{"encoder_qk_norm": false, "decoder_widths": [48, 96, 96], "optimizer": "adam_atan2", "final_lr_fraction": 0.1}
Rows from block 2 of the encoder of a small image denoising autoencoder, named by matrix and row number. Rows with one number belong to one neuron. Each number is 128 + 24 x the weight over its row's rms, rounded and kept within 0 to 255. All counts start at 0. Numbers have three digits each.
After each neuron's rows are labels from the 100 images, of 14976, where the neuron reaches its highest value: "colour at peak" is the nearest of a few named colours to the mean colour under the peak; "peak on" is the class under the peak. Only what is clearly more common there than usual is listed. The data: small charts drawn from random numbers.
# fc1: MLP up (encoder.blocks.2.mlp.fc1.weight, 1536x384), inputs 288-383
# fc2: MLP down (encoder.blocks.2.mlp.fc2.weight, 384x1536, transposed), outputs 288-383

fc1.5:118106132148080071156121090118170199096126130101171119100121103089128144112147088115167179115140136139098152128149116121158108136087126111128160165138132152154138111109164156128143120132125129125143165169118118135143119077154123093113125098064134130132097117141126137117104145135143116137
fc2.5:115130095106112119117131120156113095145126136126123093133157133129109134128153159148110106120112123149138135132150055111129138142158091117116193082147139159137128139065142085120110142095144128130088127148117158140146164117128148085136134080041086103137103124091158130095111148120194131157
colour at peak: purple
peak on: data marks

fc1.150:130121145154157116156110129157101125089148123094128118144128107102159100136148092144137129159142119154111139122114110104127168120074118135162120114146130174102138128202117130146157137169115091128115105118125141105141166092153111138149122140102130151126088134134102133107136146095123123107
fc2.150:146158130116133108150162141131133137126126135135126118136087114146163116157126129102152138136126198113059132149138108100126141117098138107160120116149127092090140122126125142107134156150112147133085106144125135099146190155158143101133144096108147140109128099107135113155130146097100170096
colour at peak: grey
peak on: data marks

fc1.208:128102155118149133095137125127114111130153121148118129106130162176150120125201119113123112128133157110130110142143117137119112137144162125091139128086154112072145157077090105107159091113129117141126127110122127106117189097097138209115139119163115136124132145126105127161146136169132097143
fc2.208:133136112135094137124128175108119146116102097102091135136168118075170122144086162135138120161136078118138164109143172115139159123113135183152136131168133149136144140128134140104142169165140111107180159139115140171103171126145140158106142090116140104114105128105155141142106129084116112105
colour at peak: blue
peak on: data marks

fc1.160:118136113135117127136124151146118149166110146081143120112145149071147123125150112110155096134169111097204158186116169156104125137108111121124141130116130098108120114141109101127123107170144180169175134096105137128146137135146103141096119124112144116149128142100126111144110126108151124140
fc2.160:091148101136124154135114138093126100158142136139124083155136150081144122132091115141150119109144114127150178151190140117152133125104142118109126109152110097138071099145159180104133122176129089128166115179144130137147174132112129153075117072126125156111117168130130140158115142106110097157
colour at peak: pink; grey
peak on: data marks

fc1.628:115140115115111127146088146117153081144128136133126155122191143137133118108089149143129123143112085116100106120124088114116145108153145123135104145135110087119125129156127120106158122136109136144121098124134144134117109132171152169129140112171134125093161145138163103101131101116152121155
fc2.628:148056057106144146116077126138133090147138130135117111118141106149121147119095132138136105117117114150142135141112120174165144099148133110132105121115114152195108088111123094137103139066163085149155117130147163088153133132115075123138097129154114107129112136135097097114104128137171118155
colour at peak: brown; grey
peak on: legend

fc1.410:098113104142131138109159149121109134169106135136164128096148122119104081072143158115115140110111132102150119146124100096115153124115128120097088128158107101127070127089112094136073169110102145113118087142148129154116132117087182119092114085128100123102120145091108116134108129102103155162
fc2.410:132105116137129124104121126123073090097138135120138076144131103174116124089099192120143098103162133176146136173135113134130126113124138106126105124153124132149102116110134087121110141081108107121113111122142104065166153095095125085134110143111097114113139151125101134094129099134128139218
colour at peak: brown
peak on: legend

fc1.370:135129166123138124129114119124126166106123109134121145118146174135119142155088082116114114145132113140085123091129189130135100165149127138126145101131129142120150139125124132135151139165151081162158161121115094117156132116133109128142147138181150152118120140157112105146132129130120104121
fc2.370:122155131113148122198139110144161126174094127138090142147148157134161132113105094131095130126148146115131157082114133125098116134154100142122112109117109097099166095135123142124158148156123127173106133128105118115097138104124113175100119067154121107119126096095141154175116194120117129107
colour at peak: grey; brown
peak on: data marks

fc1.228:108110117127146128128153114143150073126136116162147130131136121103158137156116157134141121150086125140100154108069131149122165109137074125134158117118148120094098134102120130174106114071118169168152104135128108081130166148172151090143126145097094137151097147118120093160157130169136133102
fc2.228:143147149090136138170122142126090162122144120115105120133098152170137134081131119126122159084161115107155090146118107152106062133108124131107146137147116135158109133151121089079122160134125110085148111135091117158143085116148065182103134142139152115120136119150123161095118132116107092133
colour at peak: pink
peak on: data marks

fc1.10:139119147162128119118104097137126162171138122091151118121138123112112130127091091119114132136134094162097165102124126116156112180124128106144138131122109131140103174108155134115092151146114115169145164141133106141148167122123122106135115117121090138111114118148095115105146136124144120130
fc2.10:141140084146129121125152137126122130203129145147123135114149125107133128135099148124126121129160126163118138085127092130112125145133113105135186066102132135131112129113121146152150141117136120151080119174144128094122159120127150106121132118109085095127114097114128128128130179133201141129
colour at peak: purple
peak on: data marks

fc1.123:137127143132151100165067098155143126141125109137100121136121140121117130171103103117128138122125110153092121118146151141142104179107096103165174149125125129177151139160124134109185059154110065141110167139106122121171130122150106102149129124129160177123109100171128135162136150147138114122
fc2.123:117135192115134149187150133170122148170095132135139135155101144144109117126143119151113104158139137109095127108114139122110114172107083161165140105139097142123141127169124112117172123126144120202052141164158137132112133141137141125122131126133116118121144128131159150155121168078114145101
colour at peak: grey
peak on: data marks

fc1.300:120116124160098126152106099115123106143116109095112120118147106091147105152104139132094117150112110126137171111120109125137142158124139140145138131176107133099154160150136122127099138208136128128189157146133140151151135110149103117137124128164096089080101146146127083112132150130147091143
fc2.300:127125070146168145148134140150134154167156152128104101122120113156135169132127132146139141112158148166155148126129119119101159110145138115141137090132133109138142101087143140116138137098113126136141108153150115140139218161135137140120101090123101132108110160118140103138156163147180110134
colour at peak: grey
peak on: data marks

fc1.110:132122099135117112106155111106129111161146125124161111111147101128141129093115151100146151122130141126171202126164086131076149123173169140094103123157147100104107126116135123142063133128115148125146101144136142152110075146084140115087137135092110126100118151105128116148122146203140144180
fc2.110:137106077154124116060130122133131137114167124113160106155122122103079137098102163135120127106127100134120153156160127119123134122142124132094145139119153136146141131146114135136118101114121105120171149130105109138142146118089127086139129152087159191104106137138094110092104113137104119158
colour at peak: pink
peak on: legend

fc1.640:124113148137134113185103063124108145084129126121101096164131102128175158124126079130124144115134103162140147118081116111168123164116104104166123107143126132116169115158113133151184139161146093125106127138109125094168187108189111109161140117105137131146102145124146128117141121133143122102
fc2.640:114154123106095128188168144113131151140116134173125132121113140124137152147137084150155129141121107114135128113100092076120173117121098125104104121150116111125167139112110134131175122132109097157094105142102123121140134143184131141110165080105147125116124136105143137157139137112126161108
colour at peak: grey
peak on: data marks

fc1.336:128096117116096090130116112151173160116111141130157108150139143135111145097146092123133120105136089136108088089168148123118113126141103098125154129148127152145131139121127122098210188140148120154124129108124140128157124093149093139132116112130153131157142134154107116119131134101110113125
fc2.336:151150126087106111165118160120112126124102139132154146124165120109152096115121115103126123175111137122123139074122139090134132179111133126148144104151146157110123158078136139145132118128125093174067124138135123162100146131142132164113131087112098088099134115127143141138131155121141107114
colour at peak: brown
peak on: data marks

fc1.681:120131099176139149098087132091119090146129134110132121116171094121133137121112146131125152109164108145136191104119070086127128108107152109076103166141118095068121104126140113125093138083141140145182145149141138169163151123103156144143126139169116141099131149119148118106142139109138101141
fc2.681:123133072138124138094120125109137106110131121108141126108132126120147170120113155142102162122126154162116167087144129165126140099155180121118115125189136087117120108153141117147108112149125092148139099125147165111135149151146140133107127107144101141157103166123123127143162137156141100115
colour at peak: pink
peak on: legend

fc1.136:138144158113129149114131145133128114130140136166114139120119107167112136111115152127132108140165119124109132164152152147115127068150095085131142132099116130103159142113136130128153129081137090122083158120129143107134111143093102184116126069142121094114105149114108146120126099134119148098
fc2.136:137108136127094122139112107138106139142118121085113119133176149107169131151153113131113121107130158128145122101122110157134134181123115185175158118110134117107127114153115141132121155181115134160199106125134100126126104114190163128119133153142094151135158096143181104109114155126111105138
colour at peak: black
peak on: data marks

fc1.251:110123132118148128112125113160143090118138160182091126117086137126141072146149157121124096122111119105128112106112133169106156137083129117128148130137146131109099137131132135150091127135129147086153154101124119084154106114133129128100151193148155137121112140127082122127123120102133105140
fc2.251:161118161167151138112161172134109203111106126099161121129133143113094140116145099129159167102148166125170110146120093097130086116138144106111090128091100123129133133143134086124190118099128078156130129137131118129093144147099147158143123111127103135150138129132137117128140148160165132142
colour at peak: grey
peak on: data marks

fc1.391:125112154140115115130109075077141146099118124143124125145128150130149139130117068111108144128140120127112120121119161154158092142108124125133136123146134135145154132141127138131196118131145101107096163123096111138154134121169118108141116113126169138144123155157169150150121104115165119126
fc2.391:152141133119107138189152151126127148145113133140090136110125183140154125160152061114093121138129121129116131106125094123146121150135140114142136100161137109153160130123143089133144135137120093145132113138118123181127077120150145141102141030100130101112117188098160141145157146132162145095
colour at peak: grey; pink
peak on: data marks

fc1.56:111158139126081138111087142129127140157153118121119123135129138140155105128128081099142134113116142122073109109120182135162067158113128192167137154093156150131121147142116118129153105193142089135125105098089116134161180105121123115178127138145118120156120135155125083149137102137128097151
fc2.56:115140111133099133137126129170138087166104147120130130142109108169164137127158128109136106110153163146113108118147114117129131126156163129126135089135124102100151086138130103132150139143089104123080078150147146130136170165126124081135103095123098100170122076095177136107147166115111138148
colour at peak: green
peak on: data marks

fc1.588:084125131117128134119127141129127136121108126134122133129110113157117103146174147129117101133170139111104146114110159123115154161150137124103155126094125107117098171122123129132114115132131118102128143121135136141121148119057171121140139121160094132131109170120100114149135112107146138106
fc2.588:167132139136133125159122137175101143124142082088097119127127148116184130142165133129179110140111086122153077131133157117122143148111097190141126124110113127094130143124123136116096136206131153156123138134108128113154122134148116132069134097166149123121152117132134163120119159085123095118
colour at peak: purple
peak on: data marks

fc1.393:114115142168124143136122133107133085154121112117113139124146105101153110114131146138106114165100125173120156120067090094108137142106157151110096126160122147114132121156140103080075151148121145150149118128143115151119173095141137137164141161187101138085110159122155073108101109130153118134
fc2.393:106123102167153138130199097146136110122166142119159086123132116141130139131151122119118145120171189166122155101146144150129163087144187109145136078168127141154123116164108106148121165111151116114148087156127134120133178149147155088119100139121123112170090162130115133122131096154135138111
colour at peak: brown
peak on: data marks

fc1.295:135162119143128111079133102142111139160117152122120120136106127147145129145102119130150125124104150152134101140140133114146099157115135123124076114113141103112095175164108092164115078102136137134072116105119118104147078153147130065153145138079141141125148118163117113099153146123135106180
fc2.295:142089146097115105146146114116071146149116126144106118147126174162159143152173167116131116110189128153156160137145060128150161188125154168098138116130157093055113138110116131134122157135121147161144068120110128094139129090120140098131136151167116104085176139153147111086129143111140115168
colour at peak: pink; grey
peak on: legend

fc1.463:060146099109103127105113095134128131141158142170140101126157117152121110105109110126145121151140133135134157127150127116121130116117138101094101128123129107137127144125124078131105046037133151136125108116114130136112092131096140092130145134114196176141168154143104094133129147168159122149
fc2.463:100109118098111098130119112090122124155155117097132128137119170145148103146153094127138117119159154135182140144136138124136170129105131136123137108104120125095110137130153138100106152116152123137125107113119162112126108109092150080098166142172174138094152141128122103121100185091126121162
colour at peak: pink; grey
peak on: legend

fc1.154:171182146185124126144149095127148107141157122121121129105141131092122128137096157119091120104110152132132176142076107161093125097102152126139106131146112096100153104200133130141058059146119121101143154144153116133105150104112130098110124152120096137113131157136122117158133117143146124162
fc2.154:143115068157115155143126119146151126144153125081135098115134156104120123117134168147135147088101141139109114143148121165139122087178158074096145129157127102162154129170141120127121126128124160110143111128129101114150153169098140108137110127133112169134116186123096106140098150137131136121
colour at peak: pink
peak on: legend

fc1.643:138111167111136117121139110105122167124112117117104126144135136145110159161125118129110142132162102128095075106144153131142085197154099134163160117140141147148155159109128135128170165132114094160169167100105101125133107113125090110130123107062150116128130145183102162110131136105152141092
fc2.643:131154144081081144159135121095130161167092129147131119133116161148132109141126126124119105132134145136104115070101109085133095174114114131144132097142128153140158159145120133165186149093116102149075145161125124151123095122151147163110123115112094117142156114116146153136117163062140172084
colour at peak: pink
peak on: data marks

fc1.377:096092121112130147130139102117099146138112122127143137122157088135132113100117137120129165134137089145139095135089134059154118171111133130112103105130124140153089133084131141117151179085148112127114118109118137124131144122176144138164128094132144103122099152113126110097103110101106152120
fc2.377:110114110099127129107146143091101103113125136157107125127148140147125135143097122140133119166169132150146132147151089100129129114092122126153104102151153165153131146102101111118186123072155083120105151142129139134153095113165132126137131145111121090134146113109134155110123088099134125151
colour at peak: purple
peak on: data marks

fc1.44:181163149132135095131150123140118113098144125120127135126101117109121116130117180122137125134090154149128146136109189137136120149126096158145113146147135145114173115200136152136141061144139092120132148144149156096110143130096150134131094149108152129099086135130109130128104141103146142115
fc2.44:156132151115117107119116128107140111092131133125141121102133121129121102145115118118147146106143169110090075119170123142116130137122119137135137128134126143128128100159136119146145131119131115083091138163140128163141146168107123073142131170115112130131130113127150098132112132103108164113
colour at peak: grey
peak on: data marks